Rows from block 2 of the decoder of a small masked image model, named by matrix and row number. Rows with one number belong to one neuron. Each number is 128 + 24 x the weight over its row's rms, rounded and kept within 0 to 255. All counts start at 0. Numbers have three digits each. After the name is the row's rms in percent of the matrix's.
Before each neuron's rows are labels from the 100 images, of 14848, where the neuron reaches its highest value: "top examples" is what is common among them. Only what is clearly more common there than usual is listed. The data: cartoon faces.
# fc1: MLP up (decoder.2.mlp.fc1.weight, 1152x192), inputs 0-47
# fc2: MLP down (decoder.2.mlp.fc2.weight, 192x1152, transposed), outputs 0-47

top examples: glasses
fc1.295 107:129116143090138119113107127114107144136139168124117132139157133163159107103145139145135150153141106113107135111071169128107122116111150143115082
fc2.295 094:144105099193141119161133127169139120106134114155132119122085132071127119139146113088110138096105128151138111128151061107133103168139124110098153

top examples: top hat
fc1.675 098:141113120157145080098089096109157122144097098168110140137106145098084111129107103134195156123125128103128130170077141127118135130102090144114148
fc2.675 087:095152124135119152137145130108100121155134136084158101106116134185156150110130125114139112135135145130143113109173122113144134127166146116130102

top examples: pointed ears; sunglasses; angry
fc1.452 101:115095135132125124118109129124097114127133143130120134114146115136159170080119119137098107101116144109125135152146147122124156104156114153118118
fc2.452 089:116132139084113130136122141149133143107160127132122135117100107101164121094150167107126113154109119139107127085070090162084124135140116111116135

top examples: glasses
fc1.10 118:111125105128120146104107143115108110156140148116132131139124138129116084145102115137159109141118109132111171124111130070126130150118135158139119
fc2.10 127:138144128153129125124126127155185108093150162140114149136124134135087096154160080131154123168134087137130108133118137128137127102143131146121124

top examples: hat: no hat; short hair; a bun
fc1.70 110:139134134149122117172114149153160110150088166112141151151122160129175113158149118160178136140137155124111118132107182141135168130143132157132133
fc2.70 105:139104142095151116133129120107086165145118110123098111123157078168077118100117119114121135117132113139130127134170126120221108146121123113130162

top examples: pointed hat
fc1.285 084:055157169082137100116134157090145134118111148116114141158117157164154131116109169137096175121130130094115137092138127126148141164144151127177086
fc2.285 095:117137109115124126114095136131141143106096124174166147151103096100117148134159120134155133130116098090146155117153124080106131086124139067121160

top examples: winking
fc1.39 103:139127150149109125141158109137136153098153140156132144137142128159178166106125139167180106104137200117124120146121136128104110090111148157109115
fc2.39 112:075146104105110161099133136130123127164122143160127117104100112097106120131178128131102163085131111146151142102155138133162102142158142100120113

top examples: laughing
fc1.594 095:109104156143139084082146085107131146167116170110083160076109113138129155132120157148156140118121161112138117141131101157140111135110165108116196
fc2.594 086:161108114155120166196127120124115095108114100130158088116132180100145089132139117139110091087152141159128126121100100108174097123151123138159133

top examples: angry
fc1.47 098:127122137136162141094136120138124179135151170097126102118168130135131145132183124124106124148137110146117145101103083137153081105127095107162115
fc2.47 086:177099110187104162123152160113128063174093113167098143118098130081123143116087119115112108133136148124130133116157143114105141110130125141140095

top examples: a mohawk; hat: no hat
fc1.508 099:132095110104135152127148130135134152081132126201090147110107121124136153131119129163143134113134141119165125114176122126117114121130124148147154
fc2.508 099:094141133143096091110134071152106093144086130104084111207098118119121087142150153145099092094105096126158109159150130161128152130146162093116130

top examples: a mohawk
fc1.697 091:108192150123104139139144175128124084070139124125141132094139111137088119099133136137124114130087112132126150114134143100112117093096121128112104
fc2.697 094:135098101127173124105138084129121143153124129164114114108158127133141139159126135117129135117193139125137095135138100162138172144145138166111161

top examples: white hair; spiky hair
fc1.588 071:147119155188120158137103128133127106116127130124099109130126129137106118127156147111148137140117124122083092138100149129143152141076178115134148
fc2.588 085:144104146106100118127119156116107145129161113093167161113117083131158142127139080081165147131126118111152092117139111091117110127151131118148091

top examples: pointed ears
fc1.764 093:078088099095155106143133168152153100115132118135121157087079134132097117105111125083145149120122165112165137150159140135102124112139162125146122
fc2.764 091:168171153159123141091103110120112176125137106115179102178189118131181173157111131173112124142144120119096096098093134096145140150119104168147141

top examples: beard
fc1.687 085:151139113143147112105115123147151148124123147132151145118145133146101072134126176115133113145145084134117098104142126111167126139166163111145161
fc2.687 100:152112160104105162126115103135138091137126097132158115110122125124138171124131119136129125122129142154128148114093141158109138115106118143127094

top examples: top hat; curly hair
fc1.82 096:105137106099135096136162152124112088119157122136077173129137075101123127119149161116145154124119088144092091120133122119100141121107145131110095
fc2.82 091:113152132136109127169090146174175140106146131111154120072142115183081126158109098137162122141147152116142122118111110137161153155131128154131105

top examples: laughing
fc1.256 092:109146149135151134127130122131131085105154161150159118114127109165116159154102127127118112161183109143121134096119113154149124112081174127115106
fc2.256 072:180055146112102156150118160123127170142122127090114127134117100085122134122187072121173170117144142129127124135115104114085092102118099139122100

top examples: pointed ears; surprised
fc1.731 112:117127108122121201103073146065144113120108098180134118133114114160155126107113156132159105156141132141122106127123127087120162091139127129126121
fc2.731 104:107136098155157135101143145108122097102107135123110158161127129108099082102129105160058169145149087116152108105108137177136127112107123131143112

top examples: beard
fc1.761 096:185126146116154129130151113133127128135109091114110108144106131130112054172131122115128112147107109124092130152155114097184139109161141127099149
fc2.761 098:146162141149096117170143155047100100135124095134133124107146142131137152112127141199124164117109118165142116139106107088106143140189123120075110

top examples: winking; sleepy
fc1.244 099:138141129119132105129098139108097178157154097086104093119077124101175180125156111096139152117102128124113132124141055117177141122125131102128158
fc2.244 090:134159180169137160101129099153125118119132147168137140144185124168106068172117121126136085134133131149150132141156165142112114124138162169136097

top examples: pointed hat
fc1.57 094:109138141099148120116158164144112105115107098154115125135130110134117084127093152131140155162079172164111146130132124101107150101163128133146112
fc2.57 093:165137139123069111091097102139108090155130107146135127109158129141123144149160139177145126116094131110110117130099126140103115133106109147082137

top examples: winking
fc1.392 108:129085141130126147118129156136149140128075088123147183146142117103144137091127147170153126182154129145125088144108136148113129104142151185110144
fc2.392 111:114139113107152138091122155128120133103113164160131117105105113149084091136136126150160153125135090139073129144143153151160128132107141157151139

top examples: pointed hat
fc1.739 092:161120118097170113139145125111152124116134143154151109140127109167143182089123159106142116147142106088126156117109167109128143147149148131087113
fc2.739 106:128133160135103141096112063107098121123112139121121072119169122094090111169105149107148150164151119122163178102093115106120094120092146142143137

top examples: hat: no hat; pointed ears; long hair; a bun
fc1.1 102:122148101111108113182133145133096130127065139096154181115130155141159115119129104139140140119096163129056144150087191135147158135117115136113136
fc2.1 125:125103125129149132092145125144120148112178106152089097142097140109107124148117108107075112124158101110144114106152091126080117146113126148125133

top examples: winking
fc1.707 099:207192130162104088140113161134128168151157154137118126099096145100161128149138168119101106093107099122123138091127090125161128113148148128149104
fc2.707 112:099141162124149140110105089126099110119161108110127099123176083146157170106091150134140117096123100113121103052153068140117122118138141110136145

top examples: long hair
fc1.530 101:128154140091144073103149129151123133134125124155158149160163134166151102121125096110154172149143152124126139095136121132178113145150124152132168
fc2.530 099:096135148156107137166120127131151118141166124118079105122115134093130132130115116152142105108069130089092112165139105161103178142119140126131108

top examples: pointed ears
fc1.224 089:090125144174133167126119123140138113118169161164160125109123079076123135129139110148128147135119151074133138111140122123087123107124107107127119
fc2.224 093:136137104114133128129148120110150159154108095090117137089158138146126099119109151120135134132132103159116115159108139100146112138166146156147123

top examples: laughing; pointed ears
fc1.190 093:150101146141163130114112110139138123087138127140126157085112165164127141122128144108101136106116167108159088146144143143157121128131142099160155
fc2.190 095:136179094139107094141156186132092134128128142087110129173139095106152104142101119125147141153129092148111187115135126138135150146110137144109118

top examples: pointed ears
fc1.88 096:137137138141131124160109144171107100134171147133117129104130109138148160135079087123112112115100146098129131130138120118148179162149110143147136
fc2.88 100:167142143118116149133148144140109135122159115146093109084126143103130139125141178121115131114109075160116134125093136161107107189129104136120160

top examples: pointed hat
fc1.476 098:117123123167148100109159101126121146124127142096158145141092089111114098144136072163085173136104131170144090137121122095149090120103114109157180
fc2.476 086:150137166074119126107096152134156108130128082129111085153154149144101178097099171116158095130109129070093125130178160124103135159135117195106114

top examples: beard
fc1.632 106:144148153107140130123133134143121152144165176164151160121117139110143134119118175134126083136115157121148094169106122139123169123087149146139105
fc2.632 095:112099117126120144146143141116148134065111107136103110115112184135115121093129115117148129116091130162144167114137151139176126138177187124117127

top examples: beard
fc1.674 112:134090123112114072115111142134161156135112134138147150156103134143135105127137103159098117117161113104134113099137128105145124117185104064133125
fc2.674 112:082127138128166134091094094140145132130103141134103178155110135108152118108162102185177126133089159119170136145144136109098112165144162085157089

top examples: beard; laughing
fc1.447 091:129141133113106062097131143160143153174120142176115137197105166129130125143141142146099090138137141119155120139139131149140101110173142112109145
fc2.447 099:071146123159189140129123145108137122095098135126124152135179145107141156098176099111152162096126120091145111138104154100137095163140103154078105

top examples: glasses; sunglasses
fc1.724 122:113147098147154141052152107142111134140102119098113096111207148168140123136136125114140140125094094109099154140109137136129114130153133144108136
fc2.724 122:107161127138176111118133105151150082095133171160135104139144119115110107081151116088148166147172105141143127112126131097129095125136142109126136

top examples: red hair
fc1.398 070:134101114130154121088112125147097104130097169139113096119113166146107116114084163118120119129098177140120108094137174112152153129132109124167128
fc2.398 087:147127141121106163173149128076123105141116153147105128157161126068157135139207083092099124136082127150141138129118093148114159154121130126120118

top examples: winking; sleepy
fc1.110 098:130113139076111147136095130175108183136114118110140130139129115162145124174118155119129141145124110107124098121084141144120170100113144113141133
fc2.110 100:186139160134127128108137157084090122168128123121121159109091121122162136112116167123096140104172138146114188102124144111117120139099117123130107

top examples: pointed ears
fc1.239 101:136117168114139137136149120113123142114120152112135073126154129126121090113099148137150122113080139109150116136117121095145103139115139127126156
fc2.239 088:102104121132158118133149141115132117117130092140105177128108124161101089097187110117106069116149113112105143110174092159120139115129161150126099

top examples: angry; top hat
fc1.243 114:136142131114104121131154129132111133144135166160112112138121128104091069143131111106146130177135095156124138101106072115174085151166103079141143
fc2.243 112:117110135108105145078165145110070084122140164129129095173172161123150126099126123118059077183132106110120134117138112152127145119083147126114157

top examples: red hair
fc1.705 081:117096116098140127150138126116163107104142170161127130140118137124137127136136103084120163136124091124092093106133113116145131112091126110125138
fc2.705 080:173121121145124106136117115127116128115097126116124129135175106163123146137114115131114049124125125169145164113130119144111140179137123180136147

top examples: long hair
fc1.12 095:109158151150114116112132131117124155152117130119124138151115102195151164135123123163159134097142143167118123139157176132131165120174117130136162
fc2.12 093:146115112131113139123139138096097127139114163144116148125132123117074120044117132093061117156144135118152143111132118138101093153109174114123120

top examples: glasses
fc1.478 105:114132121123139157106138147089133118135090131086149151146140150139122119098145145133139128143161144182137132158150081122110147121108133128116088
fc2.478 109:092110115105086128168118158111123150108099121154132101161053157103125137131127121129093141109119100158120151087124134114111143131142110131133159

top examples: top hat; beard
fc1.432 096:144147100114118122133129166156114129165134160164112163175101110115128148150127162138137147120096128110141124128113103120134065145168129135102089
fc2.432 115:176123164157107093121120081107174128139189127147100110154125145128151159142156130142149117090107139137135106143174131117143139141120106116135101

top examples: laughing; crown
fc1.31 100:117152106100114128111163149104112150163107116096202101147182120134121124141153099170153104141169144095136150096125135115108146102158129125150122
fc2.31 100:114124101158112102147106110124112111112189160114095132139093179112115150152129175102061109162181087130117105125127107146108139112106104107091113

top examples: glasses
fc1.698 107:122136114156121188136092108117103131142131131099124132128138106159109109132164099119179105160092162136155125148122144156166119096133117114123146
fc2.698 114:136135103178138117209120166074174142151134136161129158146102102138135108170136074150116115160107153114125063126156152108147094119121145147145109

top examples: pointed ears
fc1.212 102:168106110143150126095158124116111156114165145147149124108102160112075071111173107158144146141118123109085150132158144135123105098135187114105143
fc2.212 120:128139097165081136101140139143120107134119091126147152157154093117206142105149152111085169116132107121161082128142140134139115101128119141129114

top examples: winking; smiling
fc1.400 095:147092153116155099070113113109093107123176126177091139094089086104155172137120171153133132146109124105085133162123128137184172121102147173113142
fc2.400 103:104110112102132147139142172160100145118139135151095106096106201112141136105127133118121096114156094135118088114134095138107131137135110118103159